config.yaml
image_size: 32
crop_scale_min: 1
horizontal_flip: false
norm: "layernorm"
norm_position: "pre"
mlp_ratio: 3
head_dim: 32
inner_norm: false
lr: 0.00095
steps: 7800
Rows from block 6 of a small multi-label image tagger, named by matrix and row number. Rows with one number belong to one neuron. Each number is 50 + 12 x the weight over its row's rms, rounded and kept within 0 to 99. All counts start at 0.
After each neuron's rows are labels from the 100 images, of 14976, where the neuron reaches its largest size: "strongest on" is what is common among them. Only what is clearly more common there than usual is listed. The data: drawn branching plants.
# gate: MLP gate (model.blocks.6.mlp.gate.weight, 960x320), inputs 108-161
# fc1: MLP up (model.blocks.6.mlp.fc1.weight, 960x320), inputs 108-161
# fc2: MLP down (model.blocks.6.mlp.fc2.weight, 320x960, transposed), outputs 108-161

gate.170:66 47 54 52 41 43 69 56 26 28 58 45 52 40 63 16 55 52 42 69 47 68 66 60 43 58 33 40 57 61 50 43 61 65 44 49 58 60 39 47 78 68 40 13 66 31 35 55 49 58 36 48 37 37
fc1.170:37 55 52 57 37 66 33 42 60 64 38 55 57 45 37 67 31 44 58 33 62 38 31 30 58 22 79 67 35 33 57 40 27 44 61 51 41 47 42 53 41 42 56 73 41 56 48 47 62 54 50 56 70 68
fc2.170:31 37 51 51 23 49 54 50 38 64 44 74 36 73 57 78 62 48 65 67 63 49 58 72 38 54 46 49 50 72 34 39 58 47 53 54 41 34 66 46 49 51 57 69 33 60 54 36 72 41 19 54 41 74
strongest on: thick trunk; spreading

gate.198:70 36 56 52 51 33 71 57 33 47 66 53 49 47 57 26 49 50 45 73 41 57 68 62 44 64 28 30 63 58 58 50 64 51 55 46 57 62 47 44 74 68 50 21 59 30 45 64 36 51 40 53 32 39
fc1.198:76 38 62 54 48 40 68 56 30 38 64 47 51 44 58 26 53 44 42 69 48 68 63 65 38 55 37 33 56 59 47 40 56 54 51 47 61 57 47 49 84 62 43 18 60 31 31 54 49 62 34 51 36 34
fc2.198:48 55 45 49 56 57 44 47 50 26 55 39 54 34 49 18 36 47 38 38 42 46 46 31 61 50 43 54 47 45 73 62 51 52 37 56 56 59 28 46 50 52 45 34 74 45 35 56 34 49 70 49 44 36
strongest on: thick trunk; spreading

gate.648:53 44 48 58 46 46 65 61 31 37 60 54 50 50 55 17 36 58 44 66 42 50 61 61 59 64 26 44 63 60 63 44 64 51 46 46 54 62 38 38 68 74 57 25 61 37 44 59 35 38 47 50 33 35
fc1.648:71 52 58 34 42 44 65 46 32 42 59 33 53 46 53 29 52 45 44 60 42 79 67 68 47 60 47 64 45 43 44 54 64 77 33 67 57 46 50 56 72 48 32 25 69 42 36 59 62 74 52 47 39 46
fc2.648:65 50 52 50 67 59 50 43 60 68 51 46 50 55 60 62 68 52 51 53 47 39 61 55 28 51 44 30 56 49 33 38 52 42 56 31 52 26 68 47 51 36 54 44 34 58 56 43 33 29 41 60 46 47
strongest on: thick trunk

gate.6:52 58 43 43 37 41 69 53 47 41 58 55 30 39 49 35 61 53 36 51 51 62 57 46 46 56 42 30 54 56 52 44 46 60 60 41 60 67 45 63 80 63 34 44 57 23 39 63 42 55 42 40 51 29
fc1.6:56 45 56 46 42 44 59 38 55 48 66 53 28 42 30 54 59 52 37 59 58 48 73 59 41 60 36 39 64 54 43 54 46 52 57 32 52 57 65 61 71 50 47 51 57 48 43 68 43 50 41 35 53 35
fc2.6:49 48 55 43 36 52 74 44 23 46 50 58 65 51 46 36 53 38 54 59 43 47 45 50 49 53 34 52 52 49 49 44 46 53 55 54 43 61 40 48 76 67 39 43 56 29 25 62 25 47 51 54 49 67
strongest on: pink blossoms

gate.604:51 57 43 48 38 56 55 71 42 32 56 67 48 40 43 19 57 47 27 53 53 56 59 34 53 61 35 57 46 52 56 53 58 60 38 38 60 68 50 54 71 67 51 36 70 41 42 54 55 68 58 40 47 33
fc1.604:51 59 41 47 37 53 60 67 41 32 56 61 46 39 47 16 55 51 31 51 52 59 59 34 52 59 37 52 47 54 58 47 57 64 42 43 61 69 43 57 73 69 43 34 68 35 39 57 52 63 55 40 47 31
fc2.604:38 38 60 48 56 45 39 47 57 61 39 64 44 61 34 58 46 52 71 41 59 46 39 49 46 48 82 46 77 40 48 40 40 39 63 38 38 49 44 50 44 53 82 61 37 47 95 37 50 52 50 56 59 55
strongest on: spreading

gate.14:45 54 49 51 41 61 63 59 30 30 54 50 50 34 53 15 69 53 25 57 45 62 53 49 53 57 25 61 48 45 47 49 48 57 26 40 55 69 39 52 70 62 52 29 64 55 51 39 65 57 55 42 50 37
fc1.14:55 41 58 46 43 48 47 62 46 34 36 75 58 44 62 24 68 53 36 61 39 65 35 46 40 59 44 53 39 51 57 55 39 52 49 50 64 71 58 57 44 45 29 50 41 55 35 59 48 48 43 43 58 56
fc2.14:34 47 62 60 45 60 35 45 46 64 25 68 55 72 43 68 58 60 54 36 50 52 32 48 47 51 58 49 45 57 49 53 52 51 62 43 60 40 61 39 35 54 71 62 28 60 70 35 41 43 46 53 54 39
strongest on: spreading

gate.399:59 44 28 48 29 63 67 59 41 24 53 42 43 39 43 32 36 50 36 43 51 58 65 37 52 67 56 49 28 54 59 37 45 70 51 59 56 59 49 50 62 59 26 32 68 35 14 64 44 47 40 31 40 42
fc1.399:52 38 52 63 37 81 51 66 34 27 35 42 79 28 50 28 64 46 46 55 43 55 45 47 62 50 53 70 47 31 43 48 40 53 27 52 34 67 41 46 61 50 49 33 58 62 48 32 79 62 52 51 62 63
fc2.399:53 46 45 46 40 63 54 69 34 46 38 34 60 47 59 45 80 36 60 55 68 55 38 43 34 37 49 49 43 45 32 40 28 59 58 40 36 52 49 46 65 49 38 73 52 49 47 37 62 44 55 45 46 55
strongest on: pink blossoms

gate.535:64 54 43 59 45 64 63 73 36 18 46 44 64 40 47 14 62 53 39 59 33 71 47 41 55 60 45 56 47 42 42 37 49 58 37 50 54 71 49 52 66 58 34 30 69 45 36 47 57 56 56 49 44 40
fc1.535:34 43 61 44 56 35 39 26 59 83 54 52 37 58 57 87 37 48 66 41 66 30 51 64 46 38 56 41 58 57 57 60 50 42 67 54 45 33 43 46 34 44 62 71 35 53 64 49 45 47 39 52 58 62
fc2.535:55 43 60 47 38 67 32 30 46 59 37 39 69 50 63 51 32 44 54 44 67 32 51 52 65 69 66 47 49 71 46 34 51 63 60 64 50 30 51 30 46 46 36 54 36 41 33 62 32 37 46 65 23 59
strongest on: spreading